Rows from block 3 of the text decoder of a small image captioner, named by matrix and row number. Rows with one number belong to one neuron. Each number is 500 + 25 x the weight over its row's rms, rounded and kept within 0 to 999. All counts start at 0. Numbers have three digits each. After the name is the row's rms in percent of the matrix's.
After each neuron's rows are labels from the 100 texts, of 14976, where the neuron reaches its highest value: "tokens" is the input token at the peak. Only what is clearly more common there than usual is listed. The data: simulated grey scan slices of phantoms with and without marks. In brackets: how many of the 100.
# fc1: MLP up (decoder.blocks.3.mlp.fc1.weight, 768x384), inputs 192-383
# fc2: MLP down (decoder.blocks.3.mlp.fc2.weight, 384x768, transposed), outputs 192-383

fc1.700 081:474502474478517521525510488502493475583500483486457514477515493552538479530522478483526527532502516481534506528496510478498479539527461519424510453469517509514476489495498506466492497516475485490473478509520519524501486491492524518474448479498450500454502487505464517489493517543516556468500496509493502509506503501486466480530528468518487544476510477526492484559545536467491527535517484496508504509494498514483506486527489519528462491481485475509516493469485493554476508513505464472539481502484504519508496502565518532471536492471462507485502515520501515483539495474514554497
fc2.700 085:489481504467522487512501465508504533530532496519505434515513544498524492493492470542527579490504545498504490480448521458504488487524531501504494537485504494492491492469522501517480478502459518478503503503537546503525490515512474495501453461493539470455523534480491509498482504528506498512462470510491485505528503503517513480567496496493513575496483522521524514491512500498468523505468497514477508523477510500473535541491481515511474518497471485496515514508482514542513480506457535556531526517478540513484536519537496458512529511527463505483513537462499493480560510499510484538
tokens: "right" (54); "left" (46)

fc1.221 060:474488529490506471470522471490491470537511542483529534464503469540492446478486490504484481499525499524518510538460526518543526475528501472468459517522494481494507486462526484503491483502508451458484493475545472497496504524510516502471473481472478511527479512524520512447466506483511499497518477521423503490478510502505503539530504443491458475525473489472479501512519503463485464480497450483488515465527469492489488496494461516522559506483473508529493490539515469518526515532473481467512540498473494478540507481586475513482496492489479525481464524505490517511517451497512478507
fc2.221 065:480503508512476496551445487478509465483505521478436524487510495506503512493463490473501507519478484511548473475468496529505508473487511491557517463469491540486467529506486446495508488510507517501534519502482485509513502537490492473470502513497518530435539510487471564511473474509488512530443511448483494451464529516498459483538499500484519435513524483454499493517481501505515470465544467506537536504497491517466520522545497505519466485487515523519512500518483527525487511508488538518529529496512506470494515526462528476501430509509523522511523534486482519509514494490531481520
tokens: "spot" (86); "crack" (13)

fc1.616 145:494502493487519490474513498501530523527487514463492479540511508493526523471484502454499530519506508497526494474517490501539472554515471495523514506501478509532540514477466555569465503526477486529495498485494543453530493520498505533500498480517471487448506536477512537528477477517527494550503516508489514512492508509482466501457476479495510544439497480491517491522527545509487490502488481480510509510503468532507482567483470523512526462515476501522506467498499536481506489499518481525478553482517508505489469486469536560502517488491457526498483496520471499485532533494482513472
fc2.616 138:502514485478521499485487459506529536468507426459466503547491529506506504516462508453495564513512516494546493461513546561506468493507506506530513501476503476498491492470482531601468523432461505510470527495530517490495509516502480498499493480506478449489491535494509506530485481489520504512547502475505498504515485516478500526529470533502496521472453494486487437506503501505517500509515478450486501491481505530491495581464494495480538484505508494509507500485472545511457492506523504560475514501489508530497510502470507491506492461460487474493508509540508484487525544496501503469
tokens: "chest" (69); "head" (16); "belly" (12)

fc1.33 085:500514520534564531501501494439488487545492529423463480514538505480522519524471469494512521530496458495494488500487534476509518505538509534467500456468467486498508490503489522469500459485520509481480459493526496498504488550498512487511514490522488496490510491488521503545444499471530494540490470441470512489491461482558469480514482488494462512487514499490486516553468529478507469523502485476496499542489481515507488510493420523506480492521495531513537489511527500508488512532496471546554506445486499516461496483495526496457535507476476493509487516487496504537492524493529508509
fc2.33 082:503516483406518467500492452580497557513530409552499475489502469484514544484501502479508538506503447510553469501512535533519499520497529510468509493496534510495509514491520468522499525491490498478552512473464486493526526516482493474520518508483502502512501496483482528468538496501496498476529474503541477502486486467485499485499500516522509503521515522534519438511522483483476500488462503506496517499521472509481486446488552473463521477511518500504481499514511551547517519474466541555481497560516485482488513529488499513492481514491521455502483512493508518518536524460587498497
tokens: "no" (99)

fc1.116 128:481482511498500509514480517500478508526491515449489510510553496526497474449505462497517521506481506470563469493500481455500499534454468510450523483496511501502494500492512526517492480472503488461501483508555509515498517496499487490481505446524474507462482515544501502494491479574504510532457475513473475502508513498517504465513491504535463570509535495534508447515544514508502480496497487494486527497474443494506500526514493504451552529501457497483466499517447495528527484504479466461535541485466510523503481486538502443519515485495450481528492518465472490500519524496525513509
fc2.116 122:482484483440473513527513525500472488498514452519507494475532538494497492475456495512486549497499479474572517503490522418502483508471488522478493488476521490515498477499498528501460479434491507484492510580558552507523481514528505508501493466501504492516513528479503468518497516550501529499504495510491528503499506512515551501525509531525493539530510506519489527504514504484501475515459491503487515500498472519486499496508512535502536511498458496506490508489414521539439504527489474449515543488475500509504492515458492469519539499481448476486502490500510482493444527505507501507
tokens: "right" (92)

fc1.499 129:523538503395501517518469479548495536533501434485522482487527513520515509483479491500457518489497476507499477558520578495527492507527503508440503448487550484484492490495477538499511500474472498496489508507493503517501513533511525483499500471519482548497489514508452525472500494490510506511455500513478534521476487495476533488549486492502526533418496509514510451497484565496536496508521446489496497498475482488535492524495629506422477512512498524489490498502477471525512528531475462511522512550518469521549510478485508503497513486495480488520517507488475492444493485494510528515
fc2.499 160:488481503564494487519519527420499527521499640496507464529500564529510497499473450542490514482474510505509490483496456435499529522511495502492507508480415523479510498504512498478520457475521505471525492523481482516526490510484482516503508487482502498469512486498505455508525498499522534540524493485504502503500517473509504508496524526481514520490482508534494569500495456498479492462497511505498484496512521527491494478479422500534498483491506507539516487515491470491487493503490489529477505454523535505493493487477464496481491492495534485470484471519492493552439511518525495490
tokens: "right" (61); "<end>" (39)

fc1.455 103:511492487459525537520479509561497537523496410454462492470560508511522482492468489481506502480511532500483468510496535468501494518489483506449491492490522503533509497499466540510517477485501537496530474504517502529457515512497513510477492493526487548476491521470475527475482493519494509521502506501462514497478525495464520471498493526576523535444461491487557466489513562533526494510505448480502477513470501499535499519487576497458526475514513490505509526498474488510512489531509481476526500589503476510515524474513522519464543498460470510473519513514497482487529471474511508564
fc2.455 108:507452483538482512480519548469515533531494645515502464500475611548503490468474460548509529502494504499513482485492506466454518512490483504487460467481456497496468463499492488499504517460521478491506502480526538532491510510488488470496465477496494484461501491525492440527529471526512525511503495507519517503516535494508541514438502539473519526519489514513475557491506459489484504471475498495472506504482508491477484486529424525533531489473481511517516496487501472505477483490506524496477493476521523505488517489486514525480462471482503494452488467541501489531479520533503486483
tokens: "right" (100)

fc1.70 106:495537521508575506491481507500471487561515476493486462490513488521495496476486507495521446523491501489538508484476525473522493499513504525505506480477508495513580526489480489479501504479520488472505487464515463495471496497483505511488474501510496527482502495483440512487501479426533486501523508480535491551504470515555504513521488458478454492514488508511482511494501509476499492530514469494480489511486513503526501489495526481475479512516470526518528477476531511506537512512528480482531469562457455508490501507481476485528494502471469482507569552448534511506518512501522504518
fc2.70 111:496513490495490473505535486491521562502507493495453511491504451490579482506469498506481517492502463507579548478470507531511549494507495536492504506492499480472483520497495449482491495467509477529511448494482486509568506474517490512515520490527514488465488477490470516488473482431589476495495476487541499479536491487493522494527516477485482475495508472504515484496498520518503522502504502453502505476480529475510495509503470505493515484512492498487509499510527499518517524500482490578536501478524496493496502515491505490514520506484558439485539470528492515494515500476518501477
tokens: "no" (100)

fc1.47 126:508518479534520515515498545469496490564490482494473505531480487505558484531516506469566487503482453428486492522503500482561493506498485505545490499536502516504501481510534530466507520485534463514496504525552536495519493525498531501491504530514472528483493505496459482552468475470497494516490487504455504524522509506556486453515508507477514533547494524494509495488531525471480499497473516455489522510495474497501494523487528527561457488476521505472550522493548492470518461512478482510528507443512510490512500494506500464493519497497499526509504512452487505487525558512538503513
fc2.47 108:479518498466513532542491512488510520464481479516479497460580486504514499532503509490515514491497457493461527501521522502489527482493487563482518500518506513499508472516494514561475492491503500492526479512510483516527504505492552517496557517526492527512501510491495486513479500483445534513451479462545491513529485516484517500526492525491491500508519519467494437512499516497555529505512518458496501459501480522486502578483520484460501524526520502536523492506531528474509509502488522490505512503490486449489506539478460496509478475507489482501542518485469492512475543516531495496
tokens: "half" (100)

fc1.420 069:485491496479517533474511513464497435482465494501492473496521469495505504473489479523538480503523478406473549493521488496510485482508502496555550486503517528531479470528508510525469508478480504491515503531507514504486487523500500504487494547519475490467532499478514510525518502527514500525476514478494486502502513520498544486484490530512494510524496569503491488476532499501485479510497498470537493525491488478473522501500519499506442542483507494522524500482517497459521479484465532495504552480466497512476520508551482459521507476473463485506462488406490529493490513503490504474
fc2.420 075:513476496478537493517487469478517511475523465544476475512507518502462497499501534489529523488488502483481518480480526496445488496494503493558501511543522516536517517521507499504484505471504501492479523508509521536503495491509505529478518477546496476578492510469495488545508492521492509487505452491436483537499541524494532486514479534504515539518514541513502515502503496497494539507491520489502488480523501539487520532458455505501496556483488495489490510472438497476479487479482454494522522492512484495495450539490523489488493496477464486476509474491521513471525527504488500494
tokens: "slice" (100)

fc1.7 116:521483484481528491542490505511489486508520475489480471565526517499475494506487487492493490497482499495443498483498477479479474480524533475530520520520489490492545521479493535531489522463470507505504493507518510469476518549502524515471513492494458500487420509470454506555480478478454492492453489501485498544504493507514553477539496505514512530476504492488465473472488533512495500506508537492468466481500452529513552590481499491491466576500478485511485527491496495493496496501489469502565509481524531530490486513541525464523540489498464456516488493517468505500505478492485532490
fc2.7 119:488518477481531499502514494479519466447504474557488470465507480477508492492529493501494511482502430494508497491527528526433488449496529540558526501520509461486502508477496496515502481457519476474514503531516519499498478479499527520521546494544521501527484481503509504520466494514469512500574513491543497496494522507491496505495517486479420525499499519494502507491489549499454510513491491469504537477522521513499480510489499492484531522487509493530495497504498504498515535505488548510497491462480522467481489510476481519518497496477501504544523552478533484479460526498503523471
tokens: "slice" (100)

fc1.302 107:484474526522517496475524480514511484533489521500538486495499496479443455485517508485506490483512484524493480515507494520516484556515466527471543517539477524496529499469508476484501485499503466532503483489437488469493510527502516524461521502507475519487546493503538533486525514541558503526484513499445480482488489483497498479454482478486509522440493503491493510486526489465483493516515488508515480495491485517493497522483506494502445482501500492505542496518535475472530527498503493492485489483500495525503498486457511534481525524516498502546455478449476454472510465477477495508
fc2.302 102:512475482502534459504470446491476503504488513485513512507506429498514516481512534458496478519484513540481463535519490560468440554488533538495511527484563517487495497510509439495497541549522500546478485480485508490512462462502518501474519542522525505500531525498532536509527495588503497502531511478481533509520483461495498497486501503474525509504463504449495482511453514499453452505536497512499495472469461535506524476545527500487475520529531489520505502486501502460501517479504509503474497498509484527487503501467552501504476480507509510489512521522434522496498457491456504509
tokens: "in" (100)

fc1.396 079:498487511537516560496511507509529433513490522463502545489538532505482500472467481523498483489514520480496509483492481481492479511502508502489520448507519516500492482501482512526442495485516505487508499511495498495492512481503477505481481527520498495468447472511498499515486472538529517518497479516521472499469502510489468514509495515502507525480531532502465517520547484489504495533504488514490500503481436517501519501507508481450570535511485528481491462512519481487506499495487485440517481520453477506498488456459501473505490495518476489522502504453489514476506515482507477496
fc2.396 080:516509490516477481511524522480468550498484471518507518516489489526491455517499508500526468524451455498444496488527490479477491494522502525510508495519528508502493519516492508537487501470484506514466501545542509502485524510503536484474486512474496499528509565503464472484521510517476525499494548504473530531531499481497497452509507455472481467510451527497520474541487562510504503490544489490504510499503491526508537525505485495465424552506491516535498480448510528475529459506483448495487515466500497484477517499500509470495550497450470516469520517504462525495470469527453492482
tokens: "slice" (100)

fc1.541 080:494521506517525506491464492462450481573518541490473499494504490523498523512485517529497505488496547485453468526495498480521496541529502517502502503495508545497474485482485491470512519527519507504496502518504510509474488528471520506445471474523473496509521526477482489554482499472491508502464524514479498498506481512531489473554466523516502515513492531488462528482508517473494497527500494524483483526476477448466494511487486469544495491520487493454517517483523465509496479531501446511550446473465548490461497505541490510462519517510464525491459499490514474468529528522520502497
fc2.541 077:428508486520517504498519484502556515527493468488504515492503502539595534495472477499501534525489516489464491480469505563520488495527500489502490544515476530485502474516494500463510493510507484506518495497528502521470516510464515519533497519478476496440496515543490541492501460500475511484453515525496509531492463511504507515534484534518532461573527476477540471496499511493495558481464508460488499512490523483453511537523502473532484503493506487494499507506502561507482516498496499582463505542466480530482511494478495502502507494563476533483497530479487497497561476501571484555
tokens: "half" (100)

fc1.496 083:501508510451478513505506544563472498543499453484502521427498537534473494502494465501504497516524521479531496501483503466482521510481478480425511475485541501522440488472494511459495495533495508484502490500530534521500494487506500484467498499537471486452500522554511498450486468499516519476469487526446503417473535479481500510528496486528512505508498480538542467538520520512499530512517458521513492495471494459529471489563558504522479462516513508496495503540459476520511473504496485478521507540503496514515486494544493509477484468489488488518511516498484504489505502487516522520
fc2.496 080:518462481493477464479515526510505505501518529517472489501524560489558518512478471536471583483491493527563522454519499457500529495471471487477507463469475527489470501508476517476526498485504491497525468512544510501498507530532512465480531477551502473464491455493527499511521506576427488477509493504523519501485502506522493509510471503505516521476522504524491514485515504500472455527483521487530458504501486528506517540528486474508487498510492524506482496497491503524486501477489506515464482514502518513494464498516503535481483515523512512536485516501486499488500556513505511527
tokens: "right" (57); "left" (43)

fc1.519 087:545502493452526519503466499438491496513515516509528490513519473491504478502497516444547525507476479552467464538505516528519530483519482541503504504493484527507551473453482481461531514497529492501545493494443492492493520510536500500461509535527437505469495510506494518499492461502514493514511495481470483512488478545480501486529492522537533531461470531456465528526498506475486498510534523514536479508492471506521500513492497491535461519505520490496515486500506507483511506498486512459506530572498468520491490492477517505489528507515472492519545501470482448507519496515478496527
fc2.519 082:510480545524539488466533434503500489481516502527522536535442526528513489496516521489483469478498500457490494527519486545506479558510526534494526489543529546497498492513484452525508530506465510508490504503471491480519482500514452512490513540444514471481525497515519485470470464536524501508524530486501504460505492489479484516498551459476475514482498501540494502454499512478503469489516487505502499502497493503525475545451465494491502514516515504523490483526553515482452508518459507516489483458496489466531472525438484500467494512473493559508495470498492490490513469491493534543
tokens: "in" (100)

fc1.244 093:476480504507522505537492528474472477563517529478488438457537510525519447459499438504507500503503510469531486479466472474469476482497506520498497463505518534508534528481496563539478450466484479467503518522539519517487490521479501534458482465528470497459532506482528493517516487467465515491502491507528500508507498494503539498507506505515473532482537525503498489490536498487501519475473444489474503512518488494461494506476465525502507535451521511534510509515471496522484497540491497503513483464495513491474491502527455491524531507434468498543503490448516488491526503542537522508
fc2.244 082:475449509526509466500511542513497495517457489519535547508524490486525496517515499485472478477489484506454475518492522515506461529508477504480537485492531511532510478490519460448485471489488495548488462528507519498539519505505505521500483504519532467550489518515520503587510516530492479505489481540532518560477522508523525471454494534515542510539503529580507501522505484531502502496529504506470521467443493556514526498501502484505484507504519505496490494486511488505471486506499489480511503491477458507511478510478540492496498537552461527444509510518478503487477466506472479511
tokens: "slice" (100)

fc1.321 084:496523495495504483483445485513481428494522470517487469468514490486445514491478481473511508512490464519506491535497510498501508464507506501455507489506482443545528522499527504547480503488452530498472515485521485524489496530544511496517492487500508505487499506449495525493449453471470496550470477494473498543476492519504466512573489491546494474498474483490492523512483519515511518534474533496499472486478474494520496478526500474481516479475467461500497504494462479538517499485510507508504492538504485499483481538560527498557513488480485483500479518495517549478559479475479457562
fc2.321 095:475526490504513499506536388491475433492505492555525492496547541466449456494498506509508557486521473507519505474487495517511517434536518565477466486494533487495482503447507483503507483481483519469505496484522553482476503520485490513466515489497486463518535530510504499434500475506476465452491521502511503520502518440500490500541503487506461510471498519489524514517490478532485520485522458488488510505504495498484517512495524520515484517500507475513487515508505500519491535503488496526461502520468496461486531512523472542503517484454507560474528519474519529500527462504545466500
tokens: "spot" (58); "ring" (26); "spots" (16)

fc1.216 111:484474494472544509474512473470524538565462499474465519526507501520571484506484485466519544527523493480542469493491496465538487545505484492503489516500488512512498506486483518517472482485448481528501481499553501517486497482489498506494499474536466483473479509454502534524473454485483500533464495490517515505515493502456452482477497476508518555441502532504491501551515544486508526536501484468495495513472474539520445495497512515541560480528485506495492500478498504509510496491498450556519504484518536478479485449481521508478503515476475503506490511504461502468513516522535506485
fc2.216 115:462514500443510529473499498546534546512540451500466490506503554499488497498454486471513549505522508508575484443476521506525495476495512517499514510480471457505532512503494511558481514451475522520521525475568501496521500505481487499491510479514496484493496542468497514510511492468534491514509451499542498528516509500508501523514504525534522515472481507518507456522486495496510537521487502472492520523481515511494438545455489474481538505502492520487504475476513562517489525504507488530494492539481524514489532508473493526510509480471517457476494485530485516517504540482556498458
tokens: "chest" (51); "head" (47)

fc1.252 058:528519516517534426505509525540499503535513485490515531490487493497512468537529503517499491471515482503538487451496475435448499488517472486431539522527518524469468492477496518504494476485530491475507508470512490503480466472507455520477543437502491516505494486465451469533439535449479527497496535484493500514488533469499411472501501459515512524508502507499527496488499503508512455449484435482499534504515498481496470542504502482521528535525477472516504471513497489509503512526491508483535487520480490474524494551556489497477513519473528544505528467480490493506499500465567508508
fc2.252 059:508480503497531516497481477512495509518490523446534523491487475500472503486522528510508486498505489503520486492503510471491526435485496493475534516490524494513532498463482494435473521538506434509531520525494467495504477521543485476485493523468503536471502504542507504500475508467502477453472499490482469533497473526460494495488453517484461480496504511489544476522521511497507518526485499508533486543483511547470512467486478491529483528455478512479512480560478458524519552494520490480523525436477516516500508504453482551495440514476550475538504458519516494498466517500504526490
tokens: "slice" (97)

fc1.153 110:515480524506512469505522489459462491578507531481479523531499497508509483487458485516538510494542494492542492497474451458522530511506492525502516495512481536502510483505516541469496521505529469493502489525504515510504510517484513479481484528501484504487476543537495523501508489432541490453481503496441466481479502507545552468527540482514497497488514492503503501500501527499526488490485502481497494502500466496483496544515470517532476482500527501523510513526482491496539511514496451487551486465493518509507493488541532528507490537476470492512519471504509497525486499510519512496
fc2.153 126:501518522451515514490503475556507494449533461475500515481530504493492536507494512486499473522506508526518512485481518575484459495507552474487489504479530512513518475506512516491531520493498534514495474504454500480478500514506499463515519536471525526527535491496501526481490531554527494470466490452505496538483485462505518495530497525515476517520483536503528445491505517523520485488502497535476508499486479505485537500512550517458472463501486470494495504487468481481490483484505466524510514552509462504483505503467526497480461502532523464487510486508432517508487472488535462475
tokens: "half" (94)

fc1.128 071:501505445480539534523489463541460463502504442498495503462492507510440509473480496482480493494486507516554497498499524518519508477496459484467520429467492479501482473435542536505471499520523510464502513513535473517470474499501543511494481466494513494497512494473506495493466460472482487504484516511515491496514519503517463491552492458508500496522492471488499467534501516482532493515514492480472506485491488481503498485510542482496448492521502498509514478467450440532511507489477498516497499515462493457478497530595477504508485489522396483488500511510501508502564494517523489531
fc2.128 075:491484497521533500504499482497488492522510490516520505511522519516490498504512524474477540518536485505511499489478523544469531478520496472492505529492516471493485523506523467484511471502493502479489510532509510482508506517498528496473506492470511504504513508504519524528479479562431518474470476491487530518512480468504469492503504509512550484484487522472498517482501516517488437555492495525470541454509509556489586473517511512497509469450509479476502524518506478509464494511471542521467462495500467487498494498488508523507515509532475495488466552488466508472548504492499517514
tokens: "spot" (61); "spots" (18); "bone" (14); "crack" (7)

fc1.762 088:478502472525534534493477483486498488527479519509508481455525494566517513506535520502519515490496497478490535517514491508521500541511494484529512490489520524505480480501534500448470506561527500462493505522553523515494512582519494491478518541490494520489498496476487546490512500491482482492490521481479513498496520514502535492530495477479499490564492497478511514478515515485499515519472526502500509494521452487501483504488495494554417493499546484481516515478536513485487485485478460510455469488466466505518533532512489521475464488547486486508480498490509526501500513531548547525
fc2.762 095:517523510515517515511488513497518539516529478490514506522495483492575484488486490485483510549474489498443498492498457575500473457524479474489491545519526458524511498508502531431446523495501516498499549484504523481525507481489512482503489473532495512452490557503508483507490502533515501506460488512510494504495496526483510502539486635489514470568494511495482500487515487490497573497515501520487499505524512494506494511455485488525530495513478492488508511527530559479433553527508531584493468511507507511533484472514497508524500518547499517494505531504480491498571504495544511482
tokens: "half" (100)

fc1.595 100:480496501489525476479494507502499471590504465478503494497483503513509510480502495508515449496515491476514534504504467497501500535484475492513509462540498499528480514475502530489488476497524462484488528513498511504530508503473501506495505527480487501453501513520509575518489451503544462504466502522482478551488503526512494500488488505500489498465494498489516510493517509475503472497540496495494470497483461516502487532491479508503471479524514514519532511481474518516522522481508523473434475520502487512474464485487511529498498494501488516518516504485555476505492515545520511448
fc2.595 097:501516492473507489463492485504522508445521484530551517521472464512479514501523503457509530505481507509507503486511466588516472543471510521552537522513472448485473491498490463483500521543499523494450522511508519474513493490534524474528531491517468477479505547523523520488485476544583493469523478498544492481489496486490468484466485513500509522525487524541534497526502500518512525493513482497506481480472496503495474514452517453481512471522534500491498490468536525509494490477471508541465511505484527506463551524541540504502499489496507511474487532529490534484503532476510494471
tokens: "chest" (55); "limb" (40)

fc1.0 109:468513495501503547493485499486478507522487491483503468469519503516559493525525476508530481505511530465466496531510490503564488541488501520480478456509501538517478501537507512417481532543505536502502526503529496550499520506505492526480484516507491522465520504475472521521479501459463512496474500486464497510512500490486478487514495539511484474571519524494487508497534588485504522499448478495481499531521514452477504533495524498499497489506511462470518490477521475481487497515502486525503471521460535510444504494548501500478512452533472535523467537442476507489527519514532514530
fc2.0 130:530474520482528492491478514496497535517498491498509516498542561498595504512512495509521566507507477497410481501500492500514485451508527519479458502536528483490462485513522522478478502516510488489487506511525497523511510509503489518516527547532476492487487513507489469519491483494442508502452496487474497510515493509507512506511510605496495476537504514491485487517499519488503534502474522454502518505491491454478487598519502479527549488494496505472519509466533502500434506487493518541466481527499501513496520474494495493490507494598455519487494561487471497465576537495586528511
tokens: "half" (100)

fc1.444 104:508554520448513503494497496577482489567504444495484495475528509530494485500493484505490527486525476475527458504493505461508491518534492511441535448491512523517518487475493521518522474504491532485485478496513508502474504482517522492500492487515482506466488507525483500485533489509520513497459516523450515521497494490472548502547517492516509521474476489509536441493496528484549474509544406489491500495490451485533501516506551485430487459493450492489495491491420476516555510498507471473539501575483439488503502467539500522497525478503466507516526514482507485493493486495505527496
fc2.444 098:500470486554485496504498483381513517491485657497506502498521550526527494470487497495485551515485484507497481497514499431494496535515470507481499490482438512459456471486519493526541487384499488501523515495494496506537488489497502475495506472520507494451524490486497475493489487489460497542510492494522508520491515458524505506503498513485503514445498469502494551490497501496470503500497478490480502489481488516484501476499474526528525479484521510525534508518492502512491511516501500492485510469491523496512526504469472499502466489537503487479484511521503497536480533520501490514
tokens: "right" (98)

fc1.174 090:503510521518551526491514530514510484510483499460478502537514495505463525484501492442497510496559509495504506499511495486489493522511486516498490482530477501545485463500525539518455516493464504478500489509509529453519501511498482509506495523513481481473504546463542545554480462496606486519488507509505465537524512528500512446497495505499516513469498538465514501469526538502492514520539508480521511517503506564514467589509504506506457486516497514507551488500503511491520479464496484535515513439508478517490495521521476537453521512490463487500472452518493529497512535471550490505
fc2.174 078:504526485482476510506538467555513523482491517541526503522516457480525528497531482505482548460503508496470499486511491574526502525514496513538503473503506484493475495500478468580486483541498492504484519527531497483524471492521526490486513518564484460505488502505513521511464493475524520522546481507533463502518474515516494518453460539461457528495504503475449493490516523528507489509487542475499487480463500513460469441514465527484555493500491515499510492484487487465463504491524510514480483472496484564507489499470534490487510502477513469487483519485509506486464510494449535491
tokens: "chest" (51); "limb" (31); "head" (17)

fc1.57 082:488496503501494421494525472451492500506504523498501505542543518505510463467496509481543523513491448515527493493500489493543490533498502534496517512528488520528504477480533477506536501490462506476458506518476473489533507529528501515464519530512421527498499535525496522482531489537507502516465508502452488481455503502514489449524496474426492512461505458502517483465488509461494487488490483503501495506478459501439501514488469543514462473537501499501540507499523473524495491477473500517505487477531512494528500487497505561476542530492478524543441521443523505475521502500514517513
fc2.57 086:497534524511531515535475411497531518497454492477547510487504450486449499495490493515484521508501507549476465573552491519441517473479513468520518504508525427462466458498515455485442502508506525476480501463480549479534475467504530457503486464509506464524541508497510547493470503546522532496522511497475500505500497500468495518467546527512507512466460438478488505509502467475488457510512526526527460501486510519561502438482521512499490456506562496507453506485475507467514528476509492501465484493479506527498507512467489496491508508497502500502494501496495515490498501520498539501
tokens: "spot" (42); "crack" (39); "ring" (16)

fc1.645 125:467506516517546518501493493484509479504528536476480491491550514516495466481498480504568502548480490470527503498473504462514464492521524511532528502471483492468506516479496514508484463472482481471509492516563493469471504515511490500491517445507487518498490496465485528529478508472525540567491485497507493521502467506525507487495480472495465510489500560480493538508505552457507520531484473475502497509463490518520493487486493505515512536540502534495517492466488518483539502515506465487585499462474521555512496481511516486508510490442466466506486522476512500488490512507502520506
fc2.645 124:492511523424532511508516466509524557492544422513478491478533546506521517503466484467492495491484466505505484487480539487461503449494505517512518506474482465453512482498519485540487486426493505479536475528527480503522505496496471470508515524529524482528474535486486522534499502491580519478511451504508507519514491497477527513469490509498469518496494489501519427495487504512535516518492510473503518474487489514517489494491503502455539509498477499525498504512493538518521512498463506572512493534499492495483491492412492499506536494465514433495500501515519484510484574510508488499
tokens: "slice" (100)

fc1.208 112:490494505476523513518522543552471538591487472492485497419507495505505487480493482500500505498490483402512498503530509490461476571495474510485496432486498484524457510487496514488465488514489505439491503508572544511493502495505513471490486468495473480471489491538535511502500502583501516490523509497501504489473494512508502468510495530508509551519500487543500534499539485514501512513514469499493496502469484482516493526514523496501482495509514503517528497497488495522509501491496485466484494500454482520498532479498477491498533457511462488514535497463477470463478491495526513525
fc2.208 112:522477502449489478499515540541485521505494502499501454492525566512527497498472485516491547512486506482523493493517515519525438510517529486504498487497516538483494461504506520501458495464483493500481510541547512505515508492506509505478493479559507495456512526511484460494483501661469517516498504481512523509497494487498513465544488562512538527527501534538492509507475518478473502498481491467490511542484480484491523576506515476474574511508479494499499516490459504528486509492512490505524510516488518522492503505501538458505523495505466503486494528488449487487508550506520504508
tokens: "right" (71); "left" (29)

fc1.241 078:498516475509500491517469503500473527506496482454488485515504524498516511517520512465511490509446534492497444511494510484487495550528483516436479514522498512525517509484484493511485565459515487496512509516467518502507476505471491515490483519530493539451483524494491501451483476523493512535462481513479501509478490502471510475561526499516539483474502507541502485522496564502533515509485503510526521508493458475503480573491521509514447526489516471504497524512531467534476511487451483515528520492501509495487489499536519515472506525528460470514504519461471487462575486489534521539
fc2.241 081:494527507485563509513476505524544560493488515563527503472495492524512517514524476525497504512494487494451461525512519580460491507487498518517516510509527458494484493506490462480483499482498533527435486504535496537507487494498527533493484506467498476476484523500476516521481466491454542497503450497499518518487513497492522467557498497493497478524491517524540479496471505493451503527500483469493465511456467459490492509488524455469527483476477515518507484489528537490508515482486498516516496533479454467506538478499492469483504470513446511480480551515446548501550485505530499521
tokens: "half" (100)

fc1.465 080:491522524485485491493494486461503464566507501488467490522529496522505477477525498461535522517512442513519499517456499479592505493503483511463511481510484491508534499482514506513511497501499452506522483496494492509472500473484498516493506490567442471474506518521491538515484470471455501534448494522491514523505479500510447509519524449496483519485500495519494455535546525506502492467506455480522504469514485489527469505523501545527518484503503498511530480504501499526498500485510470491496498499509584471513483473541510513517498499504510520541498476515510514504540519490517476501
fc2.465 074:467498508515514462473536421519523507522500464511488468534487475510479494481490502427476512499496524519565489493513504536486503490553509549501513479494499508518476483509526526483507550464504477515523499518529518531492524508497503484462500452546485453456484507480464521515468442485446469520492480525522506499524504479515485519536486532460475533466508475474525503512515503507459511494520501445503514494511483534508480523470533509463502532519511489506509504494513512498511494525512498528553500473486473486514478488531495510452502476507512505517525467506498520511516503446516502478
tokens: "spot" (53); "ring" (26); "spots" (15)

fc1.268 080:510492494488525534517504521475493537527497460507526557500518494527512505496530501495503526508511483469484514529481497512513489489494481505516485483512513445511482483509528485394452534528508508520499516473537502523481501544501502525503480516498461496488526528490500500468471512476500510488453505490503491470471492499503488484517485522511493491489527557526490478518530500468533532526492509499517509503482467402486471543488530492469482463545513470488508546468521507506493505532485490539503463540520484532493506491489453533487505499512463509499531545463504498485535485533548528525
fc2.268 082:495488515503509487516517566483493533518502518542476467529527528493548504500518486514494519514484512483434493532519481535495514508482476480494496521487530522491445463523520492474444545474499481504469479519482502475516528527497481493496517540511479501459496514527510474525489489518436490490445516492546498475482473520500471488486500565509502516550526515522508489515473478482491536542496509457527518535498481468479569558535500485519462499526519489484476473501582483521468514522520479550493509489485532497494516459494495495490529506528444514496489548504501512479562496523593526503
tokens: "half" (74); "mark" (26)